Rows from block 5 of a small audio frame classifier, named by matrix and row number. Rows with one number within an expert belong to one neuron, the router's apart. Each number is 128 + 24 x the weight over its row's rms, rounded and kept within 0 to 255. All counts start at 0. After the name is the row's rms in percent of the matrix's.
After each expert's rows are labels from the 100 clips, of 14976, where the router gives the expert most weight on average: "peak on" is the class under the peak. Only what is clearly more common there than usual is listed. The data: tunes sung on syllables by a formant synthesiser.
# router: router (model.blocks.5.mlp.router.weight, 32x128, trained with AdamW), inputs 0-63
# up: expert up (model.blocks.5.mlp.up, 32x64x128), inputs 0-63
# down: expert down (model.blocks.5.mlp.down, 32x128x64, transposed), outputs 0-63

# expert 26
router.26 106 [125 154 146 117 152  97 134 103  83 106 170  85 114 110 126 103 124 148 117 122 162 122 155 117 157 154 147 104 147 118 105 104 157 110  90 132 135 112 150  91 114 117 118 147 124 100  86  92 126 124 130 106 166 126 156 128 150 113 133 119 187 128 157 120]
up.0 092 [152 131 136 134 118 127 128 123 115 175  73 130 128 133 100  89 142 131  72 115 116 127 118 107 156 144 112 114 110 131 117 128 134 103 142 214 126 142 133 131 129 138 107 125 120 116 104 143  91 125 115 129 103 135 150 123 149  86 150 152  80 171  89 144]
down.0 090 [171 147 165 139 129 121  67 106 145 101 141 122 115 105 120 143 140  94 115 147 159 132 164 130 140 144 144 118 129 119 118 143 145  96  82 153 153 166 105 142 112 162 122 138 118 126 155 129 154 112 126 149 143 125 104  74 126  95 145 124 153 109 115 138]
up.1 108 [160 104 123 120 124 114 117 108 131 150 150 108 131 167 132 114 233 128  90 144 161 140 130 119 145 172 109 150 119 118 117 136 168  92 112 219 145 154 119  90 119 136  94 109 119  92 120 138 129 117 103 115 197 138 125 135 173 126 118 167 126 123 114 128]
down.1 109 [131 117 120 139 167 143 134 167 118 103 150 163 137 124 149 154 108  77  95 125 161 100 132 118 141 179 131 120 143 127 106 147 121  83 107 129 177 102 105 171 142  81 143 132 122 139 103  81  97 137 174 145 115 161 135 134 173  94 142 155 105 148 119 140]
up.2 109 [116 145 121 130 127 120 139 114  84 138 138 104 102 122 142 122 121 157 126 129  81 139 109 110 158 177 170 133 165 116 119 125 101 131 113 121 131  79 130  93 120  88 123 155 106  86 104 134 102 164  83 131 157 139 121 130 104 133 146 107 134 128  79 119]
down.2 114 [136  90  92 128 152 136 121 143  73 114 160 148 188 112 144 142 103 128 126 142 115 135 189 112 158 117 137 137 156 131 129 156 134 154 120 113 148 143  94 150 125 105 171 105  63 124 135  99 176  96 108 116 109  98 102 123 120  93 148 104 114 109 123 132]
up.3 096 [157  88 117 130 147 103 112 109 113 102  77 116 121 149  79 120 116 141 101  99 130 117 108 123 134 139 116 138 136 129 106 150 159 130 127 117 159 129 133 161 121 129 134  99 142 132 118  80 124 157 144 116 123 123 139 109 184 101 123 148 131 128 157  84]
down.3 099 [130 113 172 138 143 157 200 124 165 123 115 116 141  87  94  81 130 128 114 101 179 155 129 118 154  97 152 167  85 162 161 131  91 112 169 141 111 126 138 140 138 146 101 160 164 126 118 147 135 110 146 110 104 112 140  98 147 125 138 147 130 128 117 118]
up.4 093 [151 140 161  97 176 118 137 109 134 153 133 141 123 135 155  92 131 125 147 144 143 133 138 104 162 162 108 140 122 129 141 154 142 106 162  61 133 136 114 150 108 135 132 119 115  93  55  88 143  68 140  88 126 128 143 131 149 122 123 135 138 141 116 156]
down.4 087 [109 171 118  97 148 133 152 116 158 145 100 131 148 124 127 107 134 120 173 104  79 157 119 134 156 113 123 158  85 127 138 142 103  96 111 108  96  90 127 131 123 130 116 106 136 158 142 125 109 149  96 141 187 117 123  90 165 132 113 172 129 134 120 116]
up.5 096 [114 102 122  65 141 141 111 133 121 121 119 138 163 130 142 130  96 104 183  99 102 126 108 125 117 142 123 159  90 136 148 119  99 143 129 106 108 134 138 167 115 146 128 134 132  88 100 111  95 128 162 138  90 108 145 171  78 112  82 128 174 127 125 111]
down.5 093 [126 121 139 134  89 134 118 116  98 103 101 134 159 132 101 109 149 111 157 135 100 138 132 114 137 124 122 132 134 141 122 175 144 142 128  94 111 125 102  88 156 163 138 167 131 112 100  95 132 143 138 125 138 114 194 163 152 118  81  93 162 114 144 144]
peak on: /o/

# expert 25
router.25 092 [160 127 125 129 136 154 100 104 153  98 154 132 124  72 141 128 124 112  91 161 141 125 168 160 114 140 175 130 131 131 117 144 160 114 133 108 155 146 132 143 132 111 141 121  92 112 103 119 141 121  99 137 119 141 128 136  92 115 171 151 135 127 153 100]
up.0 105 [132 159 105 102 110 150  94 156 110 174 143 144 130 185 119 156 146 148  73 119 179 132 152  92 159 144 142 126 111  90 121 162 115 131 161 137 120 151 132 123 133 108 138 104 128 144 102 107 124 138 135 110 145 113 119 136 151  90 103 134 104 154 144 121]
down.0 105 [110 112 148 115 101 113 159 142 133  97  78 124 166 167 113 131 121 132 156 113 138 155 125 142 111 118 131  81  97 116 149 113 134 113 123 103 127 192 129 117 159 170 117 105 129 128 138 114 123 101 132 136 111  75  96 123 128 120 143 123 152 113 110 107]
up.1 101 [125 137 112  99 149 126 165 149 116 159 100 121  89 139  93 140 121 111 144  54 182 125  97 120 136  97 119 151 116 164  66 132 106 100  95 115 106 158 124 102 139 132 181 129 108  98 107 142 102 147 131 105 109 156 142 164 117  70 104 134 125 156 141 146]
down.1 097 [106 140 116 173 135 156  89 117 163 123 161  91 115 159  92 143 131 111 128 170 141 111 134 107 116 110 151 128 118 109 166 112  87 132 125  96 144 100 122 105  99 106 140 120 137 107 126  86 148 153  78 112 128  87 141  99 125 130 144 134 174 157 135 126]
up.2 109 [148  80 111 113 141 191 151 149 130 105  88 135 134 139 119 128 124 145  95 186  96 186 160 115 112 136 138 135 111 137 137  91 116 144 166 195 128 154 142 146 117 115 146 167 129 123 151 149 140 149 122 151 126 149 159  77 112 127 134 137  94 121 142 111]
down.2 099 [111 115 145 171 106 137 121 111 114 141 121 165 104  83 119 110 117 158  93 127 137 104 141  98 143 124 127 120 149 147 126 104  85 137 112 104 143 133 157 113 128 147 138 132  96 168 139 117 145 159 113 164 168 165  92 120 114 118 175  94 125  77  84 130]
up.3 085 [ 97 139 120 150 120 103 143 121 150  92 107 142 111 152 115 141 120 142 127 136 203 120 152 173 122  86 136 108 114 122 156 123 151 147 142 173 140 136 123 170 170  85 114 128 108 122 154 127 126 112 163 179 107 152 117 141 119 160 134 143 124 129 105 119]
down.3 097 [102 114 104 103 118 141 142 145 113 115 112 105 164  99 129 118  92 142 155 114 108 126  76 120 142 149  91 142  99 177 125 123 128 133 115 124 157 128 162 128 137  95 134 125 138 124 184 117 159 138 107 153  99 128 144 137 136  64 165 131 135 121  90 128]
up.4 106 [149  76 132 141 142 123 124 159  99 110 143 150 104 119 126 114 149 111 115 146 119 114  99 144 171 121 152 124 130 158 120 156 116 122 159 136 132 124  86 157 187 122 126 159 127 137 153  96 122 139 108  90 134  96 120 128 123 145 125 116  91 157 109 121]
down.4 109 [107 149 158 167 155 140 142 148  96 128 126 135 137  96 137 180 116 122  93 153 172 131 103 167 133 122 118 116 158 180 110 131 102 126 101  95 188  67 119 153 184 115 130 147 111 103 150 115 133 106 153 169 134 112 141  73  99 117  98 150 112 130 123  93]
up.5 095 [154 144 160 149 119 106  92 137 141 138 127 125 104 118 110 122 179 137 117 135 152  83 157 115 160 121 107 107 147  94 120 145 136 103 138  88 161 145 163 120 169 184 110  92 127 155 122 165  97 113 123 122 131 109 129 118 144  94 169 134 133 117  73 133]
down.5 098 [110 119 197  97 123 134 142 152  96 143 119  96 141 138 108 134 121 136 151 138 125 136 122 169 146 141 111 122 134 119 112 125 117 102 131 145 124 136 149 123 150 134 133 140 205  83 104  98 115 153 180 111  78 123 152 160 104 148 136 109 142 171 158 164]
peak on: /u/

# expert 12
router.12 106 [134 121  86 149 173  65 122 146 113 150 117 132 116 147 110 167 146 132 106 100 108 126 127  93 137 120 115 101 141  93  82 118 140 161 134 108 137 142 130 176 175  91 126 124 125 140  88 117 122 138 160 160 111 104 135 179  84 103 122 113 115 136 131 143]
up.0 082 [147 133 111 135 164 116 141  89 105  94 115 140 124 135 148 125  99 116 156 141 124 105 136  92 142 119 137 122 124  92  86 149 128 154 105  55 157 143 118 140 146 106 152 113  99 110 120 125 160 152 157 125  94 148 130 162 108  98 151 108 125 135 137  94]
down.0 089 [126 161 141 129 126 124 150 117 142 114 165  93 103 122 186 141 170 135 105 120 121 127 109 118 176  91 120 110 122 119 126 152 115  80 126 170 130 133 182 140 117 146 139 121 141  98 131 152 120  76 132 130 158  88 124 140 119 167  99 170  87 142 111 158]
up.1 100 [100 115 144 115 140 109 108 147  98 122 130 139  97 172  95 115 138 136  95  88 185 159 107 127 163 114 114 100  98 144 106 117 111  97 127 157 142 189 165 140 206 137 123 103 101  81 126 142 124 108 127 124  93 137 142 151 133  79 134 137 103 166 134  89]
down.1 099 [133  86  92 155 157 122 134 109 130  97 148 129 117 121 139 104 119 138 102  91 156 146 160  92 137  97 169 138  95 132 131 137 130 157 128 126 123 132 142 120 139 113  97 154 123 131 109  64 151 122 106 150 146 130 105 113 133 115 183  74 133  89 155 146]
up.2 105 [135 106 102 110 149 129 138 104 115 194 134 107 127 129 120  85 166 132 148 133 117 113 126 127 166 113 144 147 128  52 126 129 116 104 111 134 102 100 150 116 121 135  99 141  74 129 111 115 112 182 128 143 143 128 150 128 137 132 115 140 199 156 168 151]
down.2 097 [115 136 126 140 117  92 104  91 132 121 148 133 146  69 137 120 140 129 138 128 125 142  86 139 168  76 155 188 105 110 133 119 152 140 130 150 137  36 117 127 170 138 125 124 162 151 145 136 102 125 101 127  94 120 116 126 123 154 114 136 138 132 133 165]
up.3 096 [127 117 112 142  86 157 122 139 146 153 137 146 133 143 150  93 170 132 108  79 116 198  95  98 137 115 113 154 140 144 155 126 101 143 130 116 144 124 136 108 124 133 165 144 134  96 152 147 105 107 183 114 121 178 138 101 150 128 112 140 188 140 183 160]
down.3 107 [113  81 148 142 127  81 107 117  97 138 109 145 153 105 156 153 118 132 110 138  73 117 136 121 102 206 105 139 124 121 127 131 154 134  89 168 133  91  98 100 158 121 106 118 158 158 123  88  94 159 128 161 140 114 128 116 141 137 111 148 177 149 172 139]
up.4 089 [132 147  98  93 113 135 158 104 127 130 125  93  65 139 120 144 154 127 129 136 194 130 183 105 145 116 134 113 108 111 112 158 122 139  93 147 122 137 169 137 120 113 107 136  92 161 147 128 119 115 113 134 147 107 113 124 160 149 117 165 123  80 135 121]
down.4 080 [173 112 135 132  99 134 135  90 115  90  76 137 139 131 141 159 102 174 157 129 106 116  82 112 131 163  77 141 158 118  99 172 110 136 127 142 119 138 124 147 156  47 131 126 147 164 105 132 151 128 101 121 101 119 101 162  90 121 114 114 118 132 119 122]
up.5 118 [141  93 183 116 128 100 122 139 131 149 125 121 128 146 127 113 111 114 165 125 125 158 135 140 134 124 148 116  99 137 149 151 125 147  99 147 127 153 140 121 117 118  87 110 172 146 107 135 129 161 117 119 161 119 194  90 152 132 137 120  81 139 115 136]
down.5 101 [ 85 104  81 111  85 114 119 133 128 118 141 131 127 154 128 151 139 154 122 105 139 151 129 142 146 121 109 139 152 143 119  94 129 107 139 129 123 119  99 129 110 151 139  88  91 185 174 135 155 151 118 101 121 158 117 119 165 117 105 107 129 121 115 131]
peak on: silence

# expert 17
router.17 092 [130  96  97  86 113 145 113 133  79 111 149 104 139 141 138 110  88 113 122 151 160 104 138 127 168 151 143 119 119 111 148 146 120 182  83 118 119 128 158 108 113 118 139 135 116 137 112  77 160 122 142 116 137 139 130 146 167 152 130 116 114 129 185 131]
up.0 079 [131  94 129 172 133 137 109 111 137 152 122 129 133  88 121 158 137 149 156 147  69 169 139 145 168 111 126  88  92 154 136 162 133 131 127 143 155 158 177 133 146 144 120 146 140  91 141 109 120 122 110 126 132 108 113 140 105  95 131 160 155 150 123 103]
down.0 082 [144 137 122 116  89 140 137 107  86 125 138 118 130 178 122 103 127 171 148 126 143  97 157 106 115 125 149 108 120 132  68 122 148 100 109 134 140 124 158 152 142 130 153 100 169 114 148 112 120 147 168 148 130 110 158 124 115 121 134 133 119 136 125 149]
up.1 088 [134 108 145 115  94 137 120 140  94 148 108 155 117 177 125 130 145 141 116  88  96 149 148  77 128  45 147 118 137 127 108 174 124 157 125 130 134 113 151  92 127 112 160  96 132 103 158 139 145 132 103 170 103 119 138 125  74 104 153 114 163 127 154 121]
down.1 101 [121 138 103 154 155 100 139 130 168 131 155 133  98 133 167 136  95 109 101 144 118  97 123 182 141 144 104 163 122 143 143 143 154 104 131 113 156 124 157 116 133 126 104 136 117 140 146  89 129  99 147 124 144 125 117 164 129 133 181 103 154  93 112 168]
up.2 102 [124 149 129 153 102 127 156 111 115 156 140 110 118 146 106  87 182  85 108 135 144 102 110 132 128 130 106 131 110 161 120 116 112 167 140 104  99 119 134 127 145 173 122  91 144 157 113  99 141 116 140 126 146 130 132 133 146 113 119 107 128 120 189 156]
down.2 108 [117  96 112 151 119 107  89 117 185  84 171 115 129 109 159 143 110 131 152 102 107 106 110 115 148 147 147 106 146 100  72 121 118 139 152 114 157 116 150  81  70 164 127 157 133 125  96 160 139  94 147 139 106 134 113 152 101 157 167 118 101 122 146 140]
up.3 096 [ 89 151 127 125 136 111 100 122 101 147 143 143 129 143 114 130 190 147  98 140 133 170 131 138 162 125 116 112 139  82 111 157 147 163 139  75 100  92 124 120 133 127 104 125 177 154 124 115 144 105  89 143 126 132 144  84 153 110 139 137  94 131 154 126]
down.3 104 [147 102  87 136 144 129 143 158 131 145 119 146 104 189 141 133  84 109 115 110 161 127 127 191 146 180 151  91 109 127 137 109 142 116 101  97 147 154 134 116 128 111 110 111 121 142 133  92 123 126 110 131 112 161  80 158  99 105 136 112 125 112  89 110]
up.4 088 [100 153 133 110 127 108 111 145  84 141 100 185 119 132 119 137 102 116 137 131  79 138 130 120 124 135 134 179 164 127  85 118 104 128 124 106 100 121 115  84 142 135 155 130 105 137 131 154 134 161 126 134 106 125 145 146 155 114 123 106 114 191 148 100]
down.4 072 [169 105 123 123 134 181 102  98 138 127 151 155  98 162 145 124 155 111 174 137 136 107 125 124 174 130 102 142 131 143 110 121  89 142 119 109 146 137 132 128 127 133 118 120 130  86 155 158 102 111  94 114 133 104  82 141 143  88 108 138 120 117 124 117]
up.5 089 [136 114 117 140 125 140 133 145 135 115 161 122 134 146 159 141 125 100  91 113  92 131 144  86 146 157 113 120 108 128 143 196 141 131 115  81  95 134 119 135 102 134 163  85 121 107  91 117 105 128 132 167 121 121 109 171 126 122 108 154 129  80  97 141]
down.5 086 [151 111 140 131 148 131 101 113 139 134 136  85 108 130 127  89 129 177 182 106 115 118 110 129 164  96 114  94 104 125 106 104 101 154 107  78 160 133 135 120 144 112 133 160 157 172  96 136 138 131 145 104 103 151 135 153 148 117  94 116 146 131 107  95]
peak on: /u/; /o/

# expert 22
router.22 097 [106 113  95 143 123  93 112 122 123 108 145 118 134 124 148 120  58 109 116 134 135 108 150 155 125 156 146 153  76 158 119 132 125 115 137 124 112 152 102 105 104 106 137 116  59 138 111 138 113 150  72 139 156 122 114 109 137 130 132 122 116 159 134 123]
up.0 093 [118 116  73 122 142 111 105 127 167 125  83 137 169 137 113 167 123 116 140  85  88 101 169 144 127 167 142 118 102 157 128 115 168 124 167  87 146 182 110 157 100  97 123 141  93 133  95 121 112 157 121 144 121 118  94 109 138 144 153 139 139 120  83 103]
down.0 093 [147 151 132 132 129 104 129 165 130 135 152 126  73  95 105  88 123 162 105 133 171  86 123 163 146  99 119 135 174 149 125  94 156 131 105 198 136  87 160 123 150 139 125 117 148 113 135 117 124 118 169  87 133 140 126 137 174 115 155 132  99 116 115 117]
up.1 086 [145 183 146  97 176  99  85 114 133 157 113 152 131 143 142 103 161 131 124 132 109 156 109 103 136 127 122 111 141 106 106 126  96 118 131 128 181 131 107 105 146 142 116  95 131 134 116 117 122 119 132 145 121  99 112 133 117  81  96 156 142  86 114 125]
down.1 083 [ 92 139 118 129 101 144 106 112 141 153 109 126 150 106  79 116 129 136 140 126 145  96 129 161 164 140 154  78 134 119 143 160 113 132 127  86 114 115 152 140 122 114 115 118 128 145 126  99 155 112 156  94 149 166 112 138 172  87 126 128 119 171 156 124]
up.2 106 [115  96 122 132 135 131 180 128 101 142 123 146 127 168 166 155 116 152 150 164 180 134  77 107 128 121 120 108 123 107 135 146 102 138 132 137 115 171 136 138 118 113  97 130  99 101 143 123  92 134 152 121 115 138  98 106 113 116 117 108 132 192 163 149]
down.2 104 [128  99 163 154 108 110 181 115 207 151  97 120 163 153 153 109 141 117 125 110 145 131  71 157  88 140  90 105 132 102 118  99 164 103 118 108 148 146  97 119 122 144  90 122 117 102 149 128 134 108 124 153 119 116 138 159 144 104 130 127 126  95  94  93]
up.3 102 [124 162 155 130 111 154 122 106 140 153 111 116 133 105 118 137 123  93 121 105 134 154 147  97 125 123 144  96 104 129 109  98 129 133 121  98 122 117 115 114 156 123 116 171 144 118 116  84 126 116 124  95 103 112 125 124 107 112 111 114 170  76 145 152]
down.3 104 [141 135  84 115 167 133 101 114 136  97 164 135 110 146  99 116 113 122 135 118 132 101 107 142 132 175 133 101 130 164 146 137 130 119  72 119 150 121 157 134  80 123 108 142 117 108 153 129 112 140 106 147 156 130  80 115 144 114 148  93 112 108 138 118]
up.4 089 [170 142 186 123 180 185  89 110  73  67 200 110 130  94 122 161 119 137 102 115 159 104 135  95 131 120 163 125 169 144 139 119 112 173 148 112 116 129 100 131 146 127 119 176 134 113  89 105 158 114 128 122 134 138 132  96 124 138 144 113 157 126 125 145]
down.4 102 [158  99 123 116 155 123  87 126 118 126  83 123 131 133 136 142 177 138 210 171 115 161 109 130 154 129 138 152 128 164 130 137  94 164 141  61  85 129 137  86 129 121 126 128 117 128 138 162 124 112 104 121 170 124 125 145 137 142 119 119 111 138 113 104]
up.5 137 [141 123  61 120 101 130 126 143 122 116 156 105  93 140 144 138  88 134 118 129 119 100 118 131 117 100 145  97 104 166 112 110 126 161 149 183 133 119 132 106 118  92  98 106 110 129 174 179 134  85 126 124 160 122 124 127 154 147 127 135 142 113 150 144]
down.5 130 [134 112 137 133 175  93 137 124 164 157 151 144 185 118 140 125  97 135 142  97 122 149 130 148 144 150 127 127 120  84 141 165 105 152 127  84 117 108 116 116 128 131 163 119 154 129  80 122 115 127 112 142 129 129 117 146 142 118 112 137 125 128 125 116]
peak on: /ɑ/

# expert 3
router.3 100 [124 171 168 114 172 111  95 133 147 120 128  97 138  94 109 167 131 134 160  89 111 125 118  88 108 111 106 129 133 113 149 123 147 118 137 130 151  95  79 127 146 145 139 112 149 126  81  96 143  97 108 130 122 104 157 115 133 136 124 147 136 137  94 120]
up.0 101 [117 172 148 145 109 178 125  73 114  81 148 120 105 135 119 124 109 117 140 127 117 148 163 107 145 149 153  68 131 139  98 112 132 149 126 104  99 105 142 173 132 146 130 127  92  91 191 158 147 122 109 136 201 124 151 130  97 108 144 140  88 133 157 141]
down.0 097 [122 147 114 108 153 108 144 109 108 141  93  96 102  84 121 117 180 143 125 101  88 128 102 137 170  97 119 188 141 105 144 150 101 117 155 153 138  83 142 132 132 154 139 141 132 112  94 157 151 113 122 111 143 126 109 112 157 129 164 159 149  80 100 129]
up.1 115 [ 93 122 222 130  75 122 125 117 170 166 117  82 109 141  96 141 133 138 119  85 115 111 145 139 110 121  88 125 123 116 120 154 180 129 114 159 115 147 115 133 154 183 126 111 159 124 104 129 114  94  94 155 150 106 135 100 134 143 162 161 154 119 124 141]
down.1 116 [106 136 166 128 130 102 112 146 160 131 141 139 111  97 176 127 126 105  91 133 125 151 142 149 135 186 144  96 111  94 110 124 180 119 122 143 158 114 134  91 104 118 106  72 130 167 146 101 109 130 139 189 133 116 127 117 160 146 170 170  76 152 143 152]
up.2 083 [138 105 110 110 146 122  89  89 115 108 103 117 137 145 144 150 113 123 111  99 160 129 117 151 120 127 164 110 134  99  73 108 117 150  69 123 129 145 167 146 151 108 157  94 120 156 130 139  79  96 125 147 124 155 138 101  94  89 152 149 151 160 132 155]
down.2 086 [108 134 131 107 144 156 156 124  88 157 134 129  94 135 116 157 140  89 103 116  67 129 133 137 137 163 111 104 138 157 121 121 161 125 108 135 186 164 162 137 152 150 157 110 145 134 151 145  92 132 133 169  95 140 142 149  82 143 131 116 118 179 143 158]
up.3 090 [121 144 140 107  98 197 181  83 128 104 129 165 135  93  86 112  97 114 156  90 133 142 174 133  91 129 152 100 100  89 149 107 144 118 156 139 141 147 142 129  84 138 130 120  96 134  99 124 121 137 124 113 122 125 119 109 135 156 130 106 139  86 142 117]
down.3 095 [106 131 122 143 119 167 102 138 129 138 134  86  82 150  77 142 116  45 108 123  74 135 145 126 149 150 103 139 121 151 143 144 136 137 154 165 107 119  99 160 130 130 131 122 140 156 121 110  94 100 119 119  99 111 155 190 120 100 129 136 135 124 146 138]
up.4 108 [138 133 111 156 166 120 108 100 196 128 116 113 128  87 120 171 134 159 141 103 132  92 138 117 134  93 123 134 108 130 154 165 130  91 133 119 127 130 150 129 114  92 106  95 123 163 134 132 144 151 110 127 133 146 134 127 175 100 116 168 140 104 127 119]
down.4 105 [114 152 159 118 103 192 112 123 143 101 148 143 172 105  94 128 137  95 122 140 175  97 164 123 101 111 102 114 114 128 127 147 122 130 131 137 122 120 134 115 124 145 139 122 142  97  66 138 117 135 107 129 112 104 136 181 129 104 130 108 127 143 150 108]
up.5 099 [132 146 125 123 110 171 137 157  84 128 121 121 118  99 147 114 113 106  98 154 113 107 176 163 122 143 121 143  97 156 121 204 163 110 103 157  96  84  98 109  99 111 105 163 128 102 115  53  83 114  90 122 127  96 182 100 145 124 135 133 134 116 132 148]
down.5 106 [146 110 135 116 133 166 144 133 113 109  62  96 106 122  98 118 164 163 150 133 119 122  59 109 114 110 128  83 140 122 118 115 122 169 138 116 118 130 153 116 148 173 132 116 186 121 187 137 149 111 118 128  93 139 137 122 101 131 101 117  89 128 124  95]
peak on: /æ/

# expert 23
router.23 104 [140 124 175 103 111 120 108 106 172 182 100 138 154 125  99 106 192 100 141 100 114 152 143 108 112 136 113 106 126 128 123 125 137 103 129  94 143 112 124 117  97 158 148 127 174 135 107 178 146 114 114 105 108  95 100 126 158 125  97 156 159  92 106 105]
up.0 098 [113  97 138  93 163 123 109 179 101 152 123 102 139 156 167 140 179 125 123 107 103 170 118 108 105 125 115 127  97 127 109 145 115 100 115  82 137 137 131  81  99 125 155 127 148 144 103 131 145 102 111 128 132  96  88 150 120 123 138 129 124 154 137 117]
down.0 101 [ 95 172 145 110 150 191 208 112 151 148 107 132  80 146 110 140  93  96 109 164 152 172 151 128 138 142 121 126 152 116 126 120 171  69 120 153 151 115  89 127 126 124 110 126 101 107 166 108 112 119 104 175 116 131 164 131 142 135 127 118  98 151 185 123]
up.1 124 [118 158 126 116 152 127 167 107 114 131 144  77 138 151 119  90 118 117 115 108 133 141 137 123 116 122 125 130 131 142 107 144 160 115 106 145 147 109 115 129 141 113 124 127 118 101 134 134 170  91 117  88 167 165  91 121 131 109 107 118 180  59  98 116]
down.1 106 [129 116 150 151 159 121 133 170 128 109 107 124 124 109 110 127 130 126 139 160 163 120  70  99 136 124 138 110 141 139 127 115 127 121 105 149 125 116 116 150 138 141 114 103 169 168 135 116 153 171 110  82 125 112 125  72 121  86 171 112 151 175 151 122]
up.2 106 [115 111 132 135  86 142 156 111 141 152  56 126 160 130 112 157 139  95 132 143 110 153  85 115 102 125 116 130 114 128 145 104  94 141 184 154 126 104  94 123 108 171  89 111 128 147 141 137  90 154 124 121 117 121 129 110 103 147 133  92 167 144 117 126]
down.2 092 [122 151 121 162 172 113 153 133 108  85 169  97 162 101 136 146 124  97 139 138 133 120 121 136 131 124 170 137 121 128 105  92 149 148 155  96 116 109 140 123  61 118 159 136 106 121 165 108 168 152 130  80 107 179 137 108 145 120 162 139 174 106 130 132]
up.3 118 [120 106 144 115 150 118 117 120  81 115 126  96 117 135 124 121 158  25 164 114 149 167 129 111  90 115 143 138 175 111 129 132 141 177 113 109 157 108 165 171 128 121 162  90 116 115 109 146 135 104  93  97 152 153 104  84 145 127 120  91 145 163 121 126]
down.3 104 [ 98 162 155 162 131 135  98 139 131 164 104 148 104  99 137 134 112  77 142 131 142 115 117 126 102 129 153 118 110 141 150  99 161 113 105 184 137 127 113 153 146 121 114  92 169 116 122 113 136 114 105 107 156  78 153 134 129 152 105 137 137  94 120 128]
up.4 087 [152 121 135 110 129 109  84  92 132 185 192 152 140 133 150 132 124 109 118 113 175 114 118 118 144 127 100 128 129 110 137 110 164 191 123 144 114 134  86 123 110 140 141 111 119 130 156 126 142 113 119 101 108 131 121 108 145  90 102 122 113 110  80 128]
down.4 087 [144  99 148 111 117 181 132 143  91 138  86 113 140 128 124 142 121 109 136 122 101 120 146 118 147 158 136  91 149 104 120 157 126  77 102 129 116 100 144 142 118 126 116  81 107 149 114 109 125 118 166 168 122 133 143 150 141 160 142 129 108 146 113 167]
up.5 087 [168 116 140 139 118 170 133 153 140 117 150 134  88 142 128 108 146  98  91 117 148 130 110 107 130 140 128 131  88 138  84 138 124 127 138 136 157 161 146 117 107 122 110  82 150 148 147 171 121 119 158 150 103 102 114 177 158 126 130 102 119 123  82 126]
down.5 092 [117 152 142 108 147 112 143 177 157 124 113 122 110 127 175 116  72 164 125 122 172 143  99 125 153 138 125  73 127  99 111 131 120 149 147 114  90  93 110 142 142 139 172 122  90 143 173  93 132 118 117 118 137 159 105 117 137 162 125 135  95 132 173 128]
peak on: /e/

# expert 10
router.10 063 [128  87  86 117 114 146 147 151 145  93 124 123 131 137 116 127 101 132 138 176 129  85 109 136 141 131 145 131 112  85 127  88 131  97  85 186 178 127 155 111 117  90 114 128  97 124 176  99 107 143 203 153 108 108 102 128 120 171 149 129  58 129 163 111]
up.0 095 [117 172 147 146 159 115 162 130 159 135 187 145 110 133 171 126 148  83 118 127 122  86 155 108 153 134 141 128 143 120 155 107 111 146 141  91 139 142 117  95 122 135 160 145 116 104 137 139 146 113 117 127 148 117 122 125 107 137  81 127  76 159 141 149]
down.0 080 [127 107 138 131 121 153  92 170 160 153  93 120  93 126  68 171 137 120 134  87 141  97 144 106 130  96 151  86 148 169  94 154 144 143 128 134 118 109 110 130 131  85 144 115 138 151 117 135  95 108 118 119 156  98 115 118 110 184 116 137 128 120 141 136]
up.1 101 [108 127 145 142 156 147 167 136 115 119 131 103 122 134 120 119  96 141 147 151 154  97 130 147 139 180  89  89  92 159 119 131 138 129 132 144 152 131 141  80  82 111 154 118 117 140 143 121 109 165 168 129 152  81  77 107 139 136 144 123  74 134 113 151]
down.1 098 [113 117 108 156 160  71 127 144 104 121  73 137 135 152 117 129 146 115 156 109 119 147  92 127 109 136 115 112 144 102 170 130 114 157 179  68 100 112 115  95 116 184 130 115 120 176 137 123 157 138 111 149 118 109 125 128 113 143 156 104 186 139  93 146]
up.2 102 [125 179 117 134 136 180 126 147  59 102 116 128 128 142 148 171 114 129 129 121 115 134 117 127 149 128 112 124 135 151 143 103 116 117 101 100 146 141 170  82 110  83 107 127 121 133 120 125 129 139 135 134 106 156 127 142 113 122 158 141 139 100  69 106]
down.2 102 [122  92 153 152 144 112 106 111 132 194 146 119  90 135 124 128  70 168 133 162 100 134 130  92  97  82 119 127 157 154 167 105 153 158 125 110 150 148 132 143 140 107  91 123 130 131 133  77 128 141 152 104 157  99 149 141 155 141  99 129 152 188 162 126]
up.3 102 [ 83  92 119 107 131 141  98 115 123 109 119 130  91 126 121 197 117 170 184  74 106 132 153 124  97 131 141 150 155 104 137 142 107 136 149  86 129 123 156  88 161 144 132 101 119 133 147 122 119 146 142 165  85 135 124 132 116  85 132 126 155 105 156 134]
down.3 121 [137 102 100 124 158 117 145 114 137 152 193 139 112 120 163 139  97 113 137 138 123 134 150 115 120 148 149 150 143 138  67 184 142  86 137 185 146 109 111 110  91  95 107 153 141 100 120 100 133 116 137 104 142 107 143 174 123 124 127 116 158 131 118 106]
up.4 101 [ 96 113 123 148 110 121 117 156 152 125  95 123 109 116 117 160 117 110 123 101 125 148  94 180 162 130  77  88 103 106 117 140 143 116 151 120 126 175 105 154  83 107 115 181 123 144 105 146  86 164  94 106 100 139 133 158 117 128 125 151 104  89 167 111]
down.4 097 [136 103 132 157 142  98 108  70 100 159 121 144  92 146 152 151  86 149 129 129 193 140 119 124 112 101 108 111 152 115 125 145 139 156 172 121 161 101 110 170  95 145 128 147 131  99 136 114 150 123 150 115 123 150 145 117 155 131 164 164 111 138 145 129]
up.5 097 [143 115 160  83  98 129 125 140 168 136 171 115 134 140 137 101 149 140 118 110 145 118 115 162 134 141 113 134 101  73 129 117 113 124 138 107 147  61 109 123 159 158 134  66 120 138  92 133 104 152 127 150 124 155 163 140 166 119 155 137  94 115 152 113]
down.5 098 [ 98 155 100 166 100 109 136 122 153 131 128  98 132 160 153 174 127 106 102 111 162 153  89 135  93 126 108  99 101 172 112 133 122 107  94  66 135 123 113 103 111  90 138 115 121 109 158  96 141 100 129 137 133 148  82 130 112 112 145 143 143 167 138 126]
peak on: /o/